A small class-conditioned image flow-matching model, trained from scratch.
Model: 2.12M parameters, 32-pixel images, arch uvit, moe soft.
Training: muon at rate 0.0023, batches of 128.
Data: 195000 training examples, 13.0 epochs.
Rows from block 3 of a small class-conditioned image flow-matching model, named by matrix and row number. Rows with one number within an expert belong to one neuron, the router's apart. Each number is 50 + 15 x the weight over its row's rms, rounded and kept within 0 to 99. All counts start at 0.
Before each expert's rows are labels from the 100 images, of 14976 (inputs lightly noised), where the router gives the expert most weight on average: "responds to" is what is common among them; "lies over" is the class under the peak. Only what is clearly more common there than usual is listed. The data: drawings of small networks of dots and links. In brackets: how many of the 100.
# router: slot weights (model.blocks.3.mlp.router.weight, 32x128, trained with AdamW), inputs 0-127
# gate: expert gate (model.blocks.3.mlp.gate, 16x64x128), inputs 0-127
# up: expert up (model.blocks.3.mlp.up, 16x64x128), inputs 0-127
# down: expert down (model.blocks.3.mlp.down, 16x128x64, transposed), outputs 0-127

# expert 1
responds to: nine dots (67); kind: complete (29); purple dots (25)
lies over: link (28)
router.2:54 19 55 60 58 43 66 58 27 31 45 62 44 70 24 25 52 53 37 42 37 57 56 51 15 62 58 74 55 35 29 38 46 54 63 53 56 55 52 51 46 50 41 34 45 57 18 56 52 71 68 44 82 29 41 60 31 79 51 88 49 33 43 35 67 48 39 22 53 53 46 77 44 25 57 42 40 80 65 72 50 25 47 35 71 61 44 68 53 68 50 54 82 42 57 53 44 59 82 47 47 50 52 52 58 50 35 45 33 62 47 78 49 50 66 39 51 29 62 78 51 66 71 49 35 45 75 60
router.3:35 32 77 63 59 32 57 46 44 38 65 65 60 56 26 47 49 32 08 36 40 53 43 84 42 68 51 74 30 31 58 54 36 34 55 46 39 47 40 46 70 60 34 70 36 59 21 53 58 55 50 63 27 48 42 43 48 46 31 86 59 38 59 80 22 58 50 38 56 46 29 39 23 52 45 59 82 52 23 59 54 41 61 70 67 52 38 43 56 50 65 63 77 39 52 60 39 55 58 51 51 28 67 66 83 58 51 46 29 53 45 43 49 57 40 38 38 36 26 57 53 19 59 65 25 54 66 65
gate.16:33 68 62 60 56 68 51 39 44 59 50 39 45 47 43 40 42 68 58 32 36 56 40 57 43 49 62 38 29 81 59 61 13 69 63 27 60 67 32 61 57 58 53 40 59 55 58 65 64 32 58 47 58 75 16 33 55 78 72 53 47 58 65 25 44 38 45 69 40 35 43 62 52 82 49 30 68 42 53 46 47 84 55 66 56 44 56 38 45 38 49 51 36 57 39 45 57 49 50 52 36 25 36 35 38 63 66 62 30 55 29 54 07 24 33 49 32 50 85 42 67 20 34 57 73 42 72 48
up.16:45 38 30 67 62 46 70 45 49 54 83 44 49 29 41 48 44 34 48 68 61 46 48 25 36 53 44 08 54 38 50 39 84 49 44 54 79 50 45 68 50 63 61 52 36 49 29 38 29 38 32 26 46 50 51 45 56 66 37 36 45 47 27 48 61 56 55 78 77 49 41 37 61 00 22 46 72 43 61 78 73 37 53 45 65 62 73 65 55 63 41 29 72 40 58 38 77 42 65 38 43 49 25 54 36 48 45 35 65 71 60 48 55 46 60 60 50 55 56 50 36 53 24 64 64 62 38 68
down.16:62 57 71 25 65 85 60 34 71 53 21 47 37 50 54 66 53 53 53 32 71 41 51 85 64 27 53 49 72 42 39 32 51 57 91 26 48 58 68 36 46 48 34 46 37 49 37 48 56 49 35 46 73 54 28 44 60 48 41 41 42 71 66 32 43 31 61 40 32 53 66 52 29 67 84 25 22 53 61 52 67 57 74 44 57 49 35 56 59 32 65 66 44 56 31 64 33 47 54 51 42 32 56 41 73 62 39 47 44 48 48 61 40 61 61 58 26 61 64 56 47 65 72 05 46 50 72 68
gate.17:54 49 08 55 54 68 79 42 57 68 55 47 50 66 48 53 68 74 41 40 55 48 61 34 27 47 62 49 44 87 62 57 65 27 15 34 54 66 45 42 26 47 20 31 17 72 49 69 51 56 44 45 42 55 36 63 64 49 52 58 52 36 64 39 54 22 93 79 38 59 52 23 86 37 49 35 37 55 61 43 64 45 50 50 33 27 78 46 49 50 33 50 72 46 59 45 67 52 52 57 31 52 39 47 46 42 48 43 60 41 70 61 45 60 38 53 68 61 42 47 39 43 38 39 54 65 15 60
up.17:34 46 62 67 40 62 47 76 38 36 32 48 57 38 43 33 56 44 38 67 25 54 77 50 23 62 52 48 44 80 46 61 56 47 29 69 42 73 61 72 63 58 41 42 47 49 18 63 45 61 53 43 74 44 35 72 37 47 33 66 55 32 24 48 52 60 26 36 41 56 61 20 67 34 32 34 21 45 51 73 40 39 56 27 46 44 69 51 57 41 55 43 80 57 54 34 73 57 69 42 27 54 25 46 49 75 62 56 64 45 64 85 43 46 83 70 38 77 56 39 57 53 32 33 55 54 43 61
down.17:32 48 37 49 58 16 48 56 54 34 14 69 59 60 54 66 70 49 57 16 66 36 70 33 41 34 35 42 37 39 60 32 39 79 83 34 71 61 62 53 40 64 56 29 76 30 39 42 53 45 42 71 44 40 71 78 49 49 54 59 45 65 40 57 57 50 24 50 49 41 50 72 48 39 38 60 44 66 34 43 22 47 40 56 48 47 49 52 38 38 69 47 22 79 43 50 83 42 43 59 43 53 22 40 51 62 53 58 37 51 70 68 25 38 48 40 29 84 18 58 51 52 66 56 38 41 61 46
gate.18:70 67 42 46 41 58 65 47 60 58 44 38 46 49 50 57 63 32 50 64 67 52 58 04 32 48 39 11 41 52 48 72 60 35 48 71 57 64 74 41 43 72 28 55 21 60 61 52 65 47 56 56 40 52 19 41 48 45 42 70 33 45 70 61 67 71 59 41 53 31 58 27 80 29 25 51 20 61 62 35 75 52 56 54 24 52 62 37 45 52 44 51 34 24 72 40 42 41 50 89 32 37 69 48 62 34 44 52 63 66 68 61 51 66 48 55 53 79 58 63 52 57 41 38 33 28 32 58
up.18:60 58 50 39 44 44 62 39 57 55 53 33 43 42 28 31 44 39 43 52 82 51 60 07 28 62 54 32 25 51 40 33 42 68 47 58 62 56 66 57 51 60 15 48 26 49 51 34 58 58 51 47 76 40 57 72 52 74 34 61 27 46 64 44 63 58 59 28 92 43 66 61 82 32 34 63 19 64 61 35 56 62 39 38 16 70 41 66 45 64 37 50 40 39 70 50 54 43 42 75 29 52 44 42 48 38 69 54 69 30 56 69 38 45 57 35 71 76 55 46 48 63 55 50 37 23 50 61
down.18:38 29 46 68 19 42 39 47 47 34 63 47 59 59 53 47 33 58 47 38 36 56 24 58 47 42 31 45 46 50 48 52 50 46 48 44 29 58 56 56 42 53 66 47 18 45 56 58 25 64 48 35 50 82 48 58 84 49 64 52 62 61 30 36 59 57 41 72 48 63 50 60 57 38 61 54 71 51 49 87 26 55 41 53 80 44 40 00 51 70 29 57 36 43 40 58 58 54 62 54 34 76 34 54 37 17 24 72 46 44 69 44 62 28 20 36 59 47 35 69 51 75 56 60 64 30 65 43

# expert 6
responds to: white dots (99); nine dots (58)
lies over: dot (54)
router.12:53 41 48 61 63 40 61 41 36 66 55 62 38 40 19 22 53 39 47 61 62 36 55 29 10 63 56 58 37 53 34 43 67 56 56 41 53 47 68 69 39 34 34 44 29 54 30 43 63 47 52 64 83 29 28 61 21 66 52 72 34 33 47 42 52 39 27 39 72 49 65 72 58 32 49 32 41 67 61 78 52 42 31 36 34 57 33 60 62 73 53 63 62 36 55 61 79 60 58 65 30 68 65 44 45 44 63 53 54 55 50 73 60 53 51 20 58 36 78 77 71 38 75 50 36 44 76 62
router.13:54 49 49 33 47 37 53 63 52 48 52 72 57 64 32 42 59 44 30 38 64 39 47 44 31 64 37 49 28 48 67 36 39 63 52 28 42 45 59 45 47 26 34 68 34 76 04 61 45 60 42 57 48 50 61 44 13 58 34 81 49 30 64 64 50 70 34 36 63 53 48 59 52 38 35 55 38 36 43 55 46 47 25 70 60 61 40 58 63 66 52 56 59 53 34 81 66 73 57 38 40 41 66 71 74 53 61 27 31 35 43 63 49 59 42 27 03 50 84 78 38 37 46 62 57 30 48 69
gate.16:35 57 48 80 30 56 72 40 48 42 37 80 75 66 40 60 30 70 60 72 78 50 64 63 53 50 37 45 50 46 44 61 64 44 45 44 15 61 50 57 51 68 49 41 34 46 58 32 60 70 92 55 64 33 48 33 50 43 72 35 66 45 31 61 52 61 49 23 37 72 58 69 40 65 54 51 55 58 57 31 73 43 14 34 65 56 63 42 75 56 57 60 40 38 31 17 40 39 60 47 56 45 65 27 32 42 51 39 66 31 66 51 49 42 62 41 36 37 41 59 46 29 37 56 48 73 17 23
up.16:51 50 34 62 38 56 63 44 48 25 29 80 60 90 57 65 30 62 72 55 68 59 73 75 75 42 30 49 69 50 60 55 55 35 51 42 27 59 34 68 53 61 74 46 52 51 74 33 59 52 71 62 56 35 58 38 72 42 71 28 63 48 16 55 50 57 48 24 29 67 56 79 45 64 61 71 61 45 41 27 53 45 26 44 71 43 67 51 57 49 61 60 42 46 32 30 38 32 51 29 65 44 57 20 43 40 25 39 51 39 60 44 53 38 64 51 34 45 36 63 34 43 37 53 53 63 16 29
down.16:68 14 59 23 66 50 60 59 56 46 57 25 33 23 65 48 57 72 36 32 62 17 22 32 42 41 49 42 54 49 62 52 59 60 73 45 58 42 45 36 19 52 22 44 67 44 52 62 56 55 49 42 18 80 48 72 19 76 44 79 42 41 38 26 58 27 45 68 47 28 66 23 60 32 47 59 46 41 53 67 54 43 69 67 32 67 40 55 49 55 56 47 61 46 53 48 39 69 50 46 53 28 47 59 33 53 71 36 20 49 45 35 68 47 38 34 52 44 59 43 82 69 40 50 35 56 58 53
gate.17:38 54 52 67 65 46 42 57 55 56 48 45 62 59 57 62 56 22 54 54 64 28 38 57 91 55 33 50 40 65 62 40 41 33 31 24 44 48 44 51 37 74 60 25 53 38 53 33 54 62 58 44 59 82 55 63 28 29 40 78 24 43 35 70 50 52 60 47 43 16 52 44 40 63 56 53 64 31 63 56 78 11 47 57 66 82 49 64 66 61 50 16 45 57 66 63 23 62 55 41 60 53 55 45 76 51 39 57 20 54 47 64 45 56 43 18 63 68 69 50 30 69 42 29 54 59 36 43
up.17:32 55 19 64 44 36 38 60 44 53 31 28 35 71 55 71 76 99 53 32 43 23 62 54 30 43 54 49 44 49 49 43 56 55 36 37 54 62 45 35 50 57 61 68 52 49 62 27 59 48 27 62 52 51 53 56 45 77 64 42 57 29 60 55 59 72 25 52 50 64 47 45 39 59 57 56 29 47 64 32 64 64 67 58 44 46 63 51 58 48 40 72 60 45 50 63 31 64 46 32 50 46 47 17 20 40 43 39 42 36 86 35 52 60 59 77 24 42 37 52 60 90 48 37 67 39 80 25
down.17:53 63 58 81 60 48 35 58 27 55 52 33 54 70 70 31 47 66 57 38 44 41 46 39 35 49 67 99 49 55 93 43 64 56 30 17 75 54 44 24 29 67 47 38 57 15 65 60 60 53 31 48 58 64 55 48 53 51 39 48 24 41 51 50 45 57 59 42 52 53 66 31 57 37 57 63 29 73 59 49 66 30 60 44 61 60 39 58 50 45 34 34 40 65 43 63 47 69 61 38 34 61 66 32 54 50 45 69 45 50 54 51 33 37 33 66 66 75 38 73 80 68 75 38 51 36 32 25
gate.18:36 75 72 76 50 68 44 34 43 46 45 42 31 29 32 40 54 47 51 68 43 73 41 47 50 62 61 58 48 80 42 48 68 48 34 64 76 31 63 51 59 57 40 35 54 52 63 47 69 47 55 35 48 52 22 62 41 49 50 20 62 42 36 55 09 38 43 70 52 42 45 16 51 57 44 61 51 80 85 43 63 55 65 23 45 51 51 55 47 58 51 30 61 45 50 12 81 24 62 59 43 71 29 46 44 36 51 60 57 73 47 50 24 46 53 52 61 47 54 20 77 39 42 49 43 82 60 36
up.18:68 31 30 20 57 38 47 68 51 49 52 52 73 70 56 56 46 47 48 34 52 30 50 56 50 45 41 49 51 21 54 51 28 54 71 45 22 56 38 54 40 43 54 55 40 51 33 47 27 63 41 65 51 44 71 35 44 59 45 76 37 62 64 48 97 66 58 29 51 61 61 81 46 42 46 33 42 35 28 66 33 35 36 87 55 51 55 49 50 46 45 80 45 53 56 91 29 81 34 41 63 26 72 60 54 68 56 35 49 34 62 55 70 46 57 48 32 53 43 83 24 54 57 43 61 22 51 58
down.18:63 66 56 49 42 48 32 55 17 39 58 35 30 27 06 62 36 58 64 50 52 23 43 41 33 46 60 57 15 64 43 39 60 41 14 55 56 48 62 45 73 28 46 55 43 57 39 68 72 72 54 55 58 56 37 43 20 40 55 47 60 27 68 56 32 25 41 50 58 49 44 51 79 35 47 50 30 74 51 48 78 57 42 25 26 46 49 60 65 52 47 59 48 49 28 21 85 47 34 45 41 66 52 68 43 47 51 57 45 55 47 75 50 49 46 81 55 34 66 35 56 42 56 83 62 48 62 37

# expert 8
responds to: complete (98); nine dots (57)
lies over: link (83)
router.16:24 52 62 44 45 51 24 36 76 61 52 49 59 28 50 49 38 37 80 40 32 71 23 55 60 40 32 59 40 59 50 41 49 89 56 47 33 37 46 47 29 34 55 42 55 37 56 45 59 69 77 55 61 34 73 41 81 65 52 43 31 66 70 29 44 46 40 27 39 14 68 38 39 65 66 53 67 49 43 64 46 97 58 55 45 27 79 60 59 53 64 63 51 50 36 40 37 42 35 57 45 15 64 57 39 40 55 66 69 54 63 26 42 61 56 39 55 54 73 54 29 56 43 45 63 54 39 70
router.17:52 56 52 42 47 52 42 20 76 69 48 49 46 37 59 43 41 25 77 46 55 54 21 66 48 45 31 50 44 58 32 59 62 94 47 57 39 51 37 35 43 30 55 34 57 54 59 38 55 68 65 50 52 38 69 54 74 75 31 29 37 36 74 40 58 48 43 32 38 41 71 48 51 81 52 67 67 26 63 65 39 77 44 53 43 31 89 48 49 60 51 67 35 46 50 49 33 51 24 44 48 11 51 48 36 33 73 61 63 70 54 31 41 56 61 37 41 69 69 45 16 46 49 56 59 72 53 69
gate.16:58 36 84 56 65 50 52 66 52 64 73 49 63 70 48 67 58 54 64 34 34 59 35 40 38 61 70 63 67 37 38 40 77 44 38 49 62 40 49 09 64 43 42 71 56 48 51 37 32 44 56 36 55 47 19 43 52 28 70 69 60 40 34 69 22 67 48 61 53 60 54 39 23 70 42 48 30 51 31 33 42 34 52 71 42 61 24 42 60 31 62 53 41 36 37 48 66 35 43 72 56 62 31 66 63 21 41 32 52 59 53 43 55 49 43 42 41 18 62 64 80 20 53 64 45 72 77 28
up.16:55 20 12 37 60 59 51 54 62 40 68 54 44 63 71 47 50 39 27 43 41 46 63 61 52 44 69 83 66 62 53 74 72 56 31 51 51 21 41 69 43 39 49 46 33 38 68 48 59 50 51 44 51 53 36 61 55 38 32 66 43 34 51 59 83 54 69 45 47 69 95 69 36 34 58 32 48 67 43 39 30 27 27 78 42 51 51 25 43 54 46 27 34 23 57 51 58 48 27 55 69 56 36 67 78 46 63 34 40 43 67 69 63 52 54 83 28 48 43 57 52 36 47 47 60 71 29 46
down.16:55 40 50 57 58 68 20 42 42 39 40 54 45 56 97 49 76 43 44 45 56 60 51 45 38 33 98 96 41 34 34 40 86 48 48 60 95 40 62 39 45 46 54 47 37 80 46 58 46 26 39 50 64 55 41 16 49 32 42 65 49 53 46 80 62 49 46 53 51 42 75 62 54 45 40 44 54 34 40 36 38 37 68 48 63 46 40 45 45 45 43 44 36 39 38 44 45 84 42 67 61 55 64 49 52 47 37 23 33 40 45 48 50 49 24 29 41 58 36 50 68 57 28 63 58 59 37 42
gate.17:47 28 59 69 60 50 79 41 64 48 51 57 58 43 40 76 67 29 47 36 63 47 60 17 31 58 42 63 43 74 29 72 72 34 67 24 40 64 63 52 52 56 55 57 42 45 52 67 33 52 33 32 38 15 21 48 45 39 50 80 43 49 47 69 58 57 44 57 53 59 83 40 60 11 65 34 47 74 63 34 35 36 45 28 40 59 54 76 47 74 60 33 24 53 60 39 49 39 58 46 39 67 66 52 62 67 37 52 39 46 45 43 41 75 44 41 45 57 31 49 40 39 90 59 56 27 59 47
up.17:44 36 48 75 55 37 69 30 60 31 66 59 52 33 52 68 77 23 29 33 46 52 65 41 46 50 49 88 77 83 40 64 58 40 81 18 65 47 46 56 39 53 60 57 46 46 53 61 50 46 44 33 50 29 44 55 36 26 45 77 53 60 42 60 57 45 62 54 48 56 76 60 57 14 63 24 32 75 40 42 47 59 29 29 62 70 74 54 58 71 54 39 45 38 43 64 46 39 75 49 38 65 54 66 46 70 25 47 38 49 56 38 45 77 49 36 33 35 28 55 44 41 75 54 36 23 54 50
down.17:32 36 46 62 71 74 43 39 38 37 28 51 39 52 49 53 53 53 23 38 52 30 62 41 51 48 48 67 24 66 32 48 57 46 36 50 62 56 49 35 54 66 31 67 14 56 76 67 42 62 65 05 44 35 41 38 44 42 70 48 53 56 77 80 60 49 57 59 53 16 71 48 43 48 35 58 29 60 58 36 25 89 79 33 37 62 54 58 55 55 78 50 57 56 51 19 63 31 45 54 39 62 50 62 49 67 47 54 39 51 52 27 35 75 50 38 33 68 36 27 50 41 66 55 68 43 66 40
gate.18:46 49 38 45 58 83 54 66 75 47 71 66 61 35 54 56 61 66 55 50 45 54 45 44 59 17 76 41 32 60 56 49 50 71 34 55 73 66 51 44 22 46 27 78 34 37 49 62 25 43 85 47 54 43 59 48 43 39 85 17 43 54 34 76 38 63 51 58 53 58 39 51 49 42 63 14 60 36 55 52 75 71 81 77 37 51 33 62 53 39 39 43 62 43 21 53 63 48 60 34 70 73 56 42 43 32 23 34 52 36 46 52 14 50 47 49 48 45 22 47 60 47 62 36 46 43 39 44
up.18:58 66 50 38 53 66 23 39 48 49 54 56 57 83 34 78 53 86 40 53 40 53 62 63 53 64 73 68 26 51 64 54 52 59 36 41 52 43 61 58 71 47 25 48 40 35 36 61 15 82 60 41 57 58 41 24 24 38 44 41 35 58 56 55 48 61 46 42 52 67 36 30 44 44 59 28 28 26 37 42 62 08 47 80 56 57 58 43 58 34 59 71 63 50 27 69 44 69 24 37 50 36 53 56 54 64 53 61 37 60 24 56 58 45 44 64 58 60 55 31 57 74 64 45 28 58 18 72
down.18:20 51 56 40 68 79 66 48 61 31 18 57 57 52 87 42 57 54 62 50 64 74 41 55 47 56 75 51 38 41 59 64 52 65 56 35 99 92 58 07 29 34 28 32 46 65 57 59 42 32 68 63 44 36 59 51 50 47 57 46 62 44 38 74 45 36 76 53 48 28 50 64 59 53 29 38 53 44 67 91 48 53 68 57 34 29 51 51 57 59 70 40 37 51 60 42 62 51 36 54 51 55 68 48 50 74 55 59 64 68 48 36 36 51 49 48 37 44 47 27 51 62 47 43 61 69 42 40

# expert 9
responds to: laid out on a circle (75); nine dots (64); orange dots (26)
lies over: dot (52)
router.18:50 43 50 42 66 44 67 52 51 30 45 52 62 64 38 40 56 40 47 53 60 55 48 44 36 70 64 73 47 46 52 38 52 44 40 40 43 43 61 65 48 32 35 49 35 57 32 64 43 74 59 74 57 52 51 49 01 41 31 75 43 31 64 84 52 49 33 46 84 66 40 54 55 26 51 46 21 62 65 47 38 29 46 70 62 65 39 45 62 73 42 53 58 33 39 76 76 59 33 55 40 60 54 48 55 55 51 13 30 43 41 87 54 41 55 20 13 28 72 63 47 41 46 52 30 27 65 67
router.19:32 32 47 46 62 40 56 56 18 38 42 50 41 44 26 33 58 53 32 39 48 51 53 58 15 55 53 61 30 49 26 41 50 62 52 61 48 48 62 47 59 61 36 57 11 56 35 50 52 59 49 71 60 42 49 48 18 56 21 82 55 17 67 51 48 44 43 39 74 60 52 78 62 17 32 39 22 73 46 65 46 21 55 33 55 57 58 54 67 56 62 66 59 44 45 56 69 55 57 55 47 61 54 34 49 71 59 45 37 53 58 89 37 34 66 32 51 45 75 74 69 51 46 66 33 40 86 45
gate.16:46 49 46 58 32 53 24 59 51 73 40 35 53 63 01 25 64 82 58 45 46 47 59 58 37 48 38 31 29 64 43 63 35 52 37 59 49 49 55 60 53 38 36 44 26 71 36 71 30 56 47 74 35 51 48 28 68 78 54 48 55 56 83 47 47 36 59 74 58 57 44 56 56 41 49 28 34 52 54 52 55 70 57 44 49 44 43 57 38 61 46 81 43 69 44 25 54 40 43 59 40 79 28 46 63 46 64 47 30 66 57 70 17 46 63 66 39 56 53 36 39 23 48 70 10 64 48 80
up.16:45 56 60 57 38 57 28 51 57 72 45 43 51 57 08 16 62 81 61 35 55 49 65 56 30 44 45 35 34 57 40 58 41 54 42 56 46 62 60 68 54 58 32 33 19 72 27 66 40 60 46 72 33 56 50 40 68 75 50 50 46 57 71 49 43 35 57 69 53 56 53 44 48 50 60 20 38 39 52 54 70 64 67 36 53 39 39 64 39 58 43 74 39 62 43 19 47 41 50 67 40 78 29 47 74 39 69 65 18 57 46 61 24 34 65 61 42 55 61 24 44 23 36 69 20 60 43 75
down.16:43 36 40 40 55 32 60 64 54 56 29 50 50 48 67 53 30 61 44 32 59 31 43 54 49 60 22 60 42 47 67 59 56 67 70 53 49 62 67 49 05 90 23 17 75 53 74 54 26 46 47 42 42 49 74 73 46 49 57 59 42 52 21 50 81 58 50 62 41 48 70 48 39 15 45 66 70 37 54 72 63 56 66 65 62 38 51 57 74 50 70 34 71 44 63 45 53 53 58 50 70 36 62 43 35 47 61 29 58 45 68 64 52 56 32 28 31 62 47 72 54 56 48 35 58 83 30 65
gate.17:53 43 67 44 65 30 46 49 65 58 46 74 60 32 38 44 28 30 68 60 64 42 30 42 51 47 40 30 37 21 43 49 50 48 41 75 22 54 61 50 64 62 50 64 32 17 55 37 40 33 70 34 53 73 26 57 41 46 58 56 32 28 44 38 58 59 28 45 16 54 73 69 55 41 49 54 76 48 36 42 34 62 55 62 52 65 69 85 51 46 46 54 58 55 49 35 52 43 54 74 31 39 72 36 94 36 60 59 33 59 44 54 38 37 36 31 53 64 74 48 71 54 90 55 46 44 63 72
up.17:51 45 40 42 71 41 62 42 71 61 62 68 31 52 38 67 37 32 49 48 76 41 29 38 34 23 46 30 44 29 45 51 70 37 53 70 47 48 51 34 46 51 18 93 49 43 75 41 42 41 50 65 60 72 26 51 41 44 70 60 18 43 62 41 59 56 58 31 16 50 65 62 66 45 09 56 37 40 67 36 34 65 59 72 41 53 90 60 55 53 48 56 55 47 49 40 66 49 39 64 39 43 46 41 64 38 40 52 57 54 62 63 41 59 34 54 56 88 84 53 52 39 80 37 41 43 51 55
down.17:39 77 58 70 23 41 55 51 35 46 57 51 48 58 67 58 38 61 52 17 19 76 41 55 59 67 56 67 43 52 60 50 50 39 66 45 58 41 56 55 47 66 60 47 71 45 25 40 53 56 40 31 45 30 79 70 80 40 51 48 45 52 78 48 35 40 78 56 65 65 36 33 42 53 66 44 58 75 28 70 71 49 58 52 73 33 29 18 53 23 49 56 36 60 65 51 56 63 56 28 49 23 32 60 32 75 55 29 42 61 36 15 36 30 66 57 54 32 25 47 28 57 43 47 36 50 60 60
gate.18:59 47 45 38 28 38 57 27 54 39 49 34 62 63 63 59 71 64 79 50 58 70 50 38 29 45 70 43 78 65 32 38 35 56 67 46 42 48 53 67 71 65 78 34 73 37 21 51 61 33 39 49 93 29 53 66 50 68 53 59 64 52 31 55 47 51 46 42 46 32 65 20 31 41 67 49 56 27 41 51 53 46 34 34 51 46 39 46 48 69 47 56 39 29 50 38 29 56 58 40 33 57 79 30 49 18 54 93 65 48 72 41 62 64 38 44 32 56 49 80 46 31 59 68 54 28 52 49
up.18:21 56 75 59 62 59 50 39 38 81 54 51 40 22 62 70 19 39 65 49 44 45 71 75 29 56 62 46 32 63 41 49 51 55 76 68 67 33 64 42 45 73 43 31 68 58 77 48 29 38 20 50 44 56 52 81 49 36 53 26 76 54 57 55 39 63 57 52 52 44 27 35 36 56 74 52 64 20 42 38 61 81 48 55 65 67 43 43 59 43 51 68 60 55 62 40 58 51 36 53 54 70 27 48 59 24 72 56 34 58 24 29 48 15 58 40 46 52 34 34 66 42 59 38 50 33 46 44
down.18:44 46 44 76 59 60 51 40 33 13 69 60 59 53 61 32 40 27 70 47 29 40 55 41 48 39 42 79 75 77 49 57 34 44 63 32 54 41 28 59 39 32 70 39 33 48 99 49 42 43 56 80 54 57 41 30 76 80 43 33 59 31 65 32 59 39 55 60 52 72 42 28 70 66 62 58 45 41 50 72 41 56 48 68 52 62 46 60 68 59 46 59 48 40 58 51 53 59 54 35 54 32 56 33 66 41 17 55 73 40 68 45 46 44 73 79 19 63 48 43 59 62 50 49 66 29 55 37